From a checkpoint of a small image classifier.
Training: muon at rate 0.0034, 6700 steps.
Rows from block 3, named by matrix and row number. Rows with one number belong to one attention dimension. Each number is 500 + 50 x the weight over its row's rms, rounded and kept within 0 to 999. All counts start at 0. Numbers have three digits each. After the name is the row's rms in percent of the matrix's.
# v: attention query, key and value (stacked) (model.blocks.3.attn.qkv.weight, 720x256, the v third), inputs 0-127
# proj: attention output (model.blocks.3.attn.proj.weight, 256x240, transposed), outputs 0-127
v.165 111:531462553524512480447420376520552398428554607586497461500514512466537443432505424480532515451530467510589465440597552439534467460464482535441474492565536551518430556598449493542454500401508419537377546474530587432552478595501496510541527429472574538546501491467471490556544466479433524456491520491476511479628437467517516399454485505543486457509449475551531460388481535530495511554520
v.166 097:462485506486527544460445544515514525584594583425498502529550479542459500543520445496504471444467490558584539492497531529530498440546448505417432485507438532438537509495507502458482494532468453469527580567511569448451486544508471468456493521513623513404510471469611524465531518533490534602560469543554508411544550505529557507581592474479499455468532442468596527446586549510561474443524
v.167 106:439492509574416473546486450518564516488459465450534434437573490431501460462531515535515555497529475518469400514601542500533496495416432535516492487525539485475504576556535550511450551452498568464534631511384495508499435538448467545582530450494402461561566415490441577562436361494436448561490554521512401429483465547447439476569528494560524494543484580489454370529458440500496493497446
v.168 108:503498485427536499448487486629501448454427486456499559511455579579553580473457494442428601456546445491430455515452519439477511493516516531440584389532423366500573559548599441499517541488558483557457585508462571537535539600462468529620461440524411486477514386488615453507497505571496447457472466616423429448566609457508464528490529478618491508530569420520548497504484500478480459453437
v.169 109:458537509460517501547512483534534502593546515493465454553498484509367524481480502457455435511485466449474583489511527535407472541465514499553547568501584516462543482498517536483529556442450467590442512451554522459611439577449447497437415592528480440552522462468486490401461521496539459478495546396409432448452476488520448487498553551449522526541520509557407470499493469558443484511532
v.170 105:425595524566440482428530547462521566462518536456468502576532540502523463515437497426446568514471508495456413456529520470452405476542518526593522553556506513464451418514448458416461455398466474589399549463507502462505453603547497416500476483462505486580554533492514501518560419444517460497542565535427461458579373481545548463535571456573515488550498480480408449410508496479481483550578
v.171 107:487500444534494553423534401545445497493423534480599474445517505469514497655492504453489504523479512526453540459537578480490435555560513535498465442567534550531360499530508481509514418450423559402580423511496486522524521506389527496517536538452408410550528488468583502501517513432471435552528596451383448487497457542553473560504495557539474519516559502500374490514458578469460529485501
v.172 099:525488509557589518500456522601487625421497521560525421488500513469455475452515504539460484489566516622418608550525461526521610486546599464423496449531482574578493488504520527506535455539515488494560479484484480481481437483539488499474414418523459460435576482465535539503514563440515465530525543454493478507555477468426389596449483419402474534560381418554500522504396508452513465485500
v.173 114:515525497537513573546527428582491554436518505557558392506474424462571448503461539456576475533456522566486577449516419483538439569492503574520527490476428479458460494500411491519506499568577552404595389542522415553436466517533472486517544514493456440499516508547502499547505460430514488489481550504576425485498522521518521446545437524397468452513507454531469527445478418530576507422495
v.174 105:487431564538505526515433469555472468490475458600383498473555502501498489567543449658439532468439520470490437503569457479457483483510471584447520529556558523534437486469412487454542488575480560543600553526475490465531521546587436419537544516505503589506591399426563536560468449468421518513523489546483588485455509576540585563399535494542406526469575486388453551436527529483462477505513
v.175 101:452508541549491482567481466481517557519556469510478550468536580442486413470541544497516472488476563530535499456505491456579548530474570460523488502506424494596546510504583485536501524556475516420631552467507487443447508558573516515528465477455472638468550517465465508574613479559458426535496465479530456538538548473487504496550574459521508470488502498563460526596485511482536430523596
v.176 100:413506550556573605517474451455475538393525491463461492411503542515460470466590514468554542492401473527578606607549532523472566425467559465464600469595484449496495508502526520463459512529417443467553486535441442471463508548537519476431455531551539572493499521459519492534342604450476562475465430455410511557496433589469475578578417405399495548447450483517499483452482468474472526502456
v.177 095:459474525411475474468565537476524553480530497486548485554453464400457494544475563511460439497495423447564469587436547460514539547480485464531504526585416505528575477504453448539521423437461437388469497550552413510477454500485544467492431547443523448482491539430506575513530552539580498516507497520537460445479454606506499477515592451497489450456464537502531513480576517472516448397567
v.178 111:545527450461507468485531399535564491532537488476595475494533481539425573414547536434487521448543522429507531498532528508591531613547513478530504521513473554517497570501490373466560505465549517577464535611464502494474503540541473518414561456507496474461519584522423476533537509546480472464380458587510537489438572468439482425540558508439445555521463455471528529491469479513579374491503
v.179 096:441513518444499432426504524517425477514490412526491426405469481439540552536488510502529550492469434544493457515623488529555458502569410464447548533491527464474527500500540516582529524528431535486474565506491395600508499551528493481468560494536460332508442537438484471465488516459485455487557562452506415517590487523501495492355535511510446537420440501510436630500439438510409483499541
v.180 097:550524554501475484507485503512513500458476388565500466489533495515532498618485636468504448535523567574455420434600502491496436376485564431451549415499508495382587535517508498524461387556563498555469461499513526572414506473551451404635571516521454469460542442507610504517518442422490464429500538557545566542498533474504485485508410441496552477460557505461546453516483496590473482542578
v.181 107:503612459549361485503485457556621484575478581494574587437409530511428508454458424491523512606473529511511557427547559507457493507473473469462551556547429556498525434419574457508572473453510457511478440573485431401532529538548513496441452480504584535561579502401365520479546530538478530550566420495515599457520528505495525519408489501541484536533476451518476476432591521504450500498516
v.182 107:477602527483456495497478529530532458495459515418571492474560423551502492552484463484537407518558506543456418581429437482435495557420472477561515486510490501542541513542519530568476499510459516469508485478469439544444555523478518475515497442453401578530528422501567370465484459477508561504489481514516495588472496520486497540550463524454494513542516508397411553433554504456522541509520
v.183 100:509576446370473483566523452550553536455511457531572428509542480471488541624479514471496563467451479426490530495571595458453498480491504436506384477535481486475523524503448435537471453501562492534541472554479501523455492496477536497446620585566518512587563547544530457427523444503530463446480567539458499542540519517536477458524470532468441506588481496528488564529442513616452522503538
v.184 106:528546414448473459467522468472534585556523541532607475515422533656588545541501566513452526572586472474469565462548485413569540517459492576523476569546477553409563405525445433500449446489472565439500436543513461542476523533490497498448439452460464415578531580421435535562505506415516418503457405638444542505532571547464527487551440491554585520596456534495543503414426523501499439519563
v.185 107:490404541411452555529569524442497496506599474407531486449516475461438454468457408598499457499533484535526469455475515585484488524523552485455455508529490517547471437532593420468480398466517516456597505544456557530534574550517530484384530607455378570467445562577500426513526480485592506541483539414471400501540503540526480572561517426551488439510540500570530474561571510505523492493480
v.186 105:529477529546554494534448408410521590522451536522437500450452495564525490550498526569612536492611493518499556477468494467455497440492514523576489607547521481559466540557489467489556549542537521485587508597521433498458544376550507523445538507521478520495602530454499472448415447592519534440498424501458543544579513463483493508508510560577582496544534445532533506483578539512465474435417
v.187 107:580556589530558447501474513525622551499492515497533400555416537498552484485525416535502544458644371480519475495417491551542397470490487444447456439606469399498578502543517512453492479505469552572513439477473532495466446454432492627499477493448631557536538461474529519441546396542496540535460588447508441528442445549560460596547539473444486415461515566482492451446493511431480539509547
v.188 102:480476470501399527513497486467591478518491482569525543579557555524451474386557480407469484404528506449527589514488610486490562485445477544571558518452490538509538518529525496523488548446546515540472494454480569480460408544525395536461498606451462557447488512424490433436594489503484467442468467420528557456458513416459524468490547511502471537454507468540456521516475576374557502569545
v.189 110:581535429566597481467513442515542512550511499518499546500437551466481476452534498509547489487596596452453462416422427507496451503464521398649423500488521587501579529496437568531381507490458530580465547551422524446482442412616456552377548542563476508456564508504558476587490540540509516535502461535414575466535562531439452540499526444468547521508521538470485497561488438463479469489588
proj.165 114:527546412396562521553452530507516539568644461403553508452481476482457463501408546519441509463452467564510578601419523535444541488556515485479576552554522512474512434519529499513575421469508456563531375493488540493490455510415530439593556476511447428440533490522590525435552512483476515499442504540547528526437595381465516460422465515539541444523476471534497549501553428528598447435475
proj.166 100:510465462497533479452513520478438427460521473504536530556493433517555467484579567573453401539462530568421477424544457440441512454566431371501480490458534501431527488499569496490459494393472562540511526453483548618481443521426472535476464523491537601603533600576532575501507369625487480492462495458499543453482455472441496477441493508479554394505545572547508481446509543452457486454533
proj.167 102:477439520517504452521488648466553464546518544493578595564475508487514487552385565430493501502424507452576519512423539469420531487492555520418511473543493512500475470472505489476470441532482498462492463462495606486520522620498499485561436440479510460446487542498477457515468542546415505553437544448479396606518499425482527537392434495517477474515528499544531456468555507509531434361562
proj.168 106:475511459514438403510574538572615451549512427477555491401553384437531455507563488505527472506495421508470562466526577366485512506518531468485424590458458516554457528413493498522493481477502504465479429470465477504505472517553420394531460507529534488527526387501512539430504516479525589525535586435506527501508554575470513498506449563470402549527562523468459503473452485460501475481485
proj.169 115:526413470477518547588525450522469567487526540492523428467531459576420575495430475525482522494466502494480458483484514564494433518542441505372451519522495424412592474540498540454520465425548550485460546359531566520455483513469499433472569566611549496526422517469514519528534458519600484519493526445457567488499425554533472502496470492581442475560423481526527479438572482507561493431576
proj.170 106:452438483420593472559462487514521532601552500472522412466571475475435441432459456475489503496505542444525570485461551502601506494422513501518457526477516483425557524522498549429487526473600656481484469462445420511521476430451480495430540553549533414522414474493486505495474543523513541592497451458571507587403543407523352471580516532539518503452425507524522497576486524496529499575525
proj.171 106:535462562607512492545533558481516535558480541616442545537564434480481479531470418506527474584565505379642488526477439413507554476489464523419538483499503466569481477480481475514508468461546553551495398399478469563496455628598510537435418487486445451514491589463532474394520572477521507544389487491525429448474419520531485494422458503424484444537546573465497506529493482475633534481538
proj.172 098:609551567473349493485509413551457557367553514488557529456510576532421500485482477468460475521568514503523460559515485460510469426508466452514515462585498476537396532501489442483559562544525459408561532574462592581594512448497565530529453508425477563457439594488440484452397544482480600571532548543410570521445450454442443481592561470495457598481505504481536544483558572413535497443479
proj.173 115:566574516599449430411542470473483584575450443474461508443507481557482550472574556472535452524567541467548451526586415494447511486478481477594485498510510483576455515432458427475516430525460458522505554507500505501529622497494492607553508439543486469540466474464391569507530503470593553507507541454467484486535441533580446538559481492446469580396478459543520449535510411596467499586453
proj.174 106:421535476448473520507404458428518528415511583593503505603478486443366464501526514594495454554537557519545540511395449511522480439527542377388428433382494504596505579506533591594464598430530507475499491513493560531562491540430557527555543476475402489540566508573478564514569514518494521576520514473451506526522470450523492500531549435415496564454421528530434498596429534547482569407450
proj.175 100:439441479547461444530639527443489442477499496514530598480491444451470405423554462518580534489554449436601569560513564494451468492491540427555577426535500475436492579535509542543527565490528538442449428661450500508532487455550461436529552578509485489419471488548551467473523548382445542468626446495562513602500461529511472541501528554503543528512538556518519470475488485527491527438515
proj.176 100:434554513485417469520458494438529489405592501548595537417431608446520478454400514521499456487500525459455504466530494556533565589444414499444566436444546541561506545441554591444575564552487492482577453518522461471540432469501582558486498546541452513505535528540477460499509454447473574434542546533524562458417545524453556502482393414488479482511643452584503469379602474500427511489509
proj.177 097:419562467519533477521501492372494429504564512533346407487502558566512455562499379426532409513509494427507505499570450529580498433556427479493581436430526496467449518450547481420478479552614534562484563498528481509489561551523537620457472520502605515459547431484507583441509526458517407466438497470447471467490503561454481571456462487492504501524460525486485488443477483509462491549480
proj.178 113:466441481536527513566527488460539484564631478505466585498459400573509540504531463470485575544428583450533558535483435484499571520515496498554418511451505469488483577502547542483462426536444414449482551509579502452498507479448483440547507485475535478513447510478452606468485513413482517530536492472477587383486421503442545586459532492524438485624542457543420482485556442516429462579513
proj.179 096:482419441502508497512475477416545451498578520436521441527474525499529573507574558443533494570461527478514516512545450499444438426430514530492484507543428529489476500572476460462472581505583445489488478507456543503481578520486437608478486529576514528435527570431505517452542512469568479525410471436501518410471433549497551613619522520517513557477557410505473426589565534574527495461536
proj.180 098:484556495506483449428512500463531567502412512439445627578504572448435490448530552451536433466482582531541555453491532477512474516498477555562457502495510605579514526415490472488628485538481438521481480541499460468483546489529534416477480598510442482477537454509472468529472510536450523566531546487508420486523542569456445610560520548513544443502449449472521612578441456468494554569561
proj.181 105:353473572469430576542560487443462488500551500493546431463581460500534530481514467549578531554457491568508522501407563561456561452567375480527446516524453500521429532477508449381534475573544523551523465446500447491464469394491470483518456536489633475567549468455570584500522451456489441467588449431499514529474502480461511592437535564529514480469494493549512466492529606494546530512434
proj.182 108:509461463533537489500514513485585540506518563552495555527455518442541500520474604449482526496512477381526489470520577527469522516374464495511540516487456436502480472467469546556547542519444380446515575537432571576429426481514503553407551436518519407496456522444534466409547430532406533392507475518470496556555513558624510470544455513508457434408526506457511458455680545558420452512493
proj.183 104:586479529489586476558488512501487533520512536511502521583457435483436526483572472572520474511555550530558484460426457462471527518500477587530440480545503542578463551533480472514562420446470451514422494489469506591538508599419577494446563479439461458505509551421471470521492566494478453546485591479484533412493357596473480502434525574590503369536501464402522438543570488460504468583479
proj.184 102:501445451521478511507463494567539522511493512517475462525570492534539422452567519464617512595513514458559516460452403462534434501491514593480485522542406518472554472483527452422435391512468486538498564431383468446469561499478486509506497523477557455517447528520448552540520437451436440488488559520500489405534442541519459499533477611447516508432581448546461508532502566438474532626454
proj.185 109:491458469502582498414490509458404478484442559515567497576447531497552480538460410465437528461453435419453440533550556523456589474520541510484473408504482494497514502529499567536521499411544478433433441470498582539554472502581322485513636454511501559461374454507518443552487460512427502581547499446558478465527534488533546435446486571440507555537494554427511573524511501507457551491592
proj.186 108:440509552538504463428419435487433459543542451573537502539532523437471451475537422447494474543429534492524548450511573418560549557450525453440521475435459573551465435527539525509426501475492390507439476439447508479456424525473521609439526638533463483505501524473613497536515533484478488565531509502400491585508438501497406530475563511506500420518573482458520532525439514490471501556454
proj.187 105:464452507527475518515455512440456517451446481474532583518618487518440463477482561538452511541492534514449537464437533588459441530490542440514565538587451460525469502493471478518514525533495519566553554573372574453541525588579524486543493480558586549532506539474404546574496520539527463470529501417474423477537571547514492407525405545399439461490432460500527484443532483576459460484518
proj.188 104:581494530526500506542497594512525551530522554505535463503455409509471479456529439561455618440487562512515518372549518548384486531614445495553557522552518445487591501573508528518551498570481475544427556521513465470545461438511460409472547433483425575415528437541576575495460454475543551411563482498547547485461450489562461589439464434490414566590397538483541494473531480500436494540487
proj.189 111:461491576450456471538494525575416461506498485487450602441532467557506484540549522421493501556492489482535529614464517523448533594506533529599419450430461539459490539539485553509506501553500444544481539585484422499490506540525561453505431518553587509557526441498471446523435501500443463559589522529480490476394507555504465506554519538476473472513559544422476461515575543443425412556535